A small image captioner, trained from scratch: batches of 128, 97500 training examples.
Rows from block 5 of the image encoder of a small image captioner, named by matrix and row number. Each number is 128 + 24 x the weight over its row's rms, rounded and kept within 0 to 255. All counts start at 0. Numbers have three digits each.
After each channel's rows are labels from the 100 images, of 14976, where the channel reaches its highest value: "responds to" is what is common among them; "lies over" is the class under the peak. Only what is clearly more common there than usual is listed. The data: simulated telescope pictures of galaxies. In brackets: how many of the 100.
# pw: pointwise conv (encoder.blocks.5.pw.weight, 128x128x1x1), inputs 0-127

pw.51:133115134076149118130079110120118175076168122090150120154106142126145120091160128135097125135088176122089100130145134121114111136137157120167176108100128140129118147124131155119091138143111121111088136105161154141092120134122116098146088121136094123084105183154087132089090139134151166084132102142113149142142108153108124089140111129131133140139131119119110076106114117130114155096111
responds to: barred spiral (63); tilted (47); winding: clockwise outward (39); winding: anticlockwise outward (36)
lies over: galaxy (78)

pw.3:123128142122141145130118134169164087099125110123087155153130113127114076121132129130137114156098105172105111149108106122075128092081102150101144126119123151111080128109135165116134140127162115103098161154129173127088118141150129089118148124087160085126100127100138150121125153124150128101143128170151120100119107111176121142084125113131161091108147141132162122142177139145107184144142
responds to: barred spiral (61); tilted (51); winding: clockwise outward (31); ring galaxy (30)
lies over: galaxy (37)

pw.113:116133136136146106172187119141115116138117169133145144101096152180135106139139161177138111111152176087100138139136133140140125135139104135122137153149142129131103131111123178168094142150127126153155130171112065154127144124156122106153127135116119129128122129175143143146110141134089114129152183173160149163163103094099124146149130167141105145100136149146135115177112146157083123133133
responds to: bright star with spikes (63); lensed arc (28); round elliptical (25)
lies over: galaxy (40)

pw.116:124127096145110148123103083162124110147134073178147139123124123128132149130143116175086093169135136111113165126131110100125137108131110151129093091083111099113097137121121089154130085159133087149101142137096151097181151173088119122119123116151113121109153118129157111107170150130149121127136084127127105136136145160129125135138130170131156148101139118120173099111121131069118154102093
responds to: barred spiral (99); winding: clockwise outward (55); winding: anticlockwise outward (45); tilted (43)
lies over: galaxy (96)

pw.40:141077069157122085098139136116136157158124125082166130108111115124115115151131157125138105103150146098154115140142135087132133164120150090134071147107110116102130145146169096118180127139189119105098137127145147101076135129093134160113126135112085134101123159143156120109111147118123130116158124108109096153128124147143148130125085149110142139115091086144125081136160106113156119124096
responds to: barred spiral (73); winding: clockwise outward (51); tilted (39); winding: anticlockwise outward (35)
lies over: galaxy (69)

pw.31:093117146089126175162168108105112107116139173102134109075115132130129095140114131152118135115099126165145122132160182113127121142101136140117131140095102148219126167152094111124147102132098123122098169108131139134119148081134121100125091134142143129129134167151116159136175118140121093124103111133117107179149121139137138140123121125131125125105155103089178163122138136130129099118175
responds to: barred spiral (70); winding: clockwise outward (47); winding: anticlockwise outward (43)
lies over: galaxy (100)

pw.57:048133074123144156113148123135112122113116121112167159126149111142164113109130127180149118169138119129108117143151153141142112165128120158118117133143111119127144169094138120147145107145125123141128155128131142151140158120079154119110104072096114117120091138122090138124135177091128106132153114132118152116162101105115155104147105114138115155180162086111161061138146122124168154141117
responds to: barred spiral (99); winding: clockwise outward (64); tilted (58); winding: anticlockwise outward (35)
lies over: galaxy (94)

pw.111:136156128140140146147081132133102167152120095125142146113115127159109096086150118111117179131120105097145149148109126139106138109139138126126171080150100125139124133123094154127083145105107115150143099070079124122118115152124114131121107161119138114131119123122115124130143181158153107151135141073124171173104167155084121109101160123165103093118148155124109171141103135140091161160146
responds to: bright star with spikes (57); irregular (34)
lies over: galaxy (54)

pw.30:138165144127152136057095120139100107118154122144167158150103132088170158161119135127159115092142113114147142139106092088103131172136123144142148093112080126132105126137118144151098165139108128154139191106118099118141124124091120155157155111137131111114104121077099131092156161114106161079100159143099156092136129107133163105134129144098125126120080138114127124133125136163143133129125
responds to: many-armed spiral (95); winding: clockwise outward (48); winding: anticlockwise outward (47)
lies over: galaxy (100)

pw.54:117119107140082128127115115126116093096089131159112119137144085125113095143111146133125111152105141112112124070163104120139113151131124148129122157106099126123134118116090105138126156097148139066094136107104151153113124080129140101110102136081119139119179162144101127112099153096104083158161114142141104127180149127101096097107086136131151139091139113132122069145101139127090129091137
responds to: barred spiral (63); winding: anticlockwise outward (41)
lies over: galaxy (78)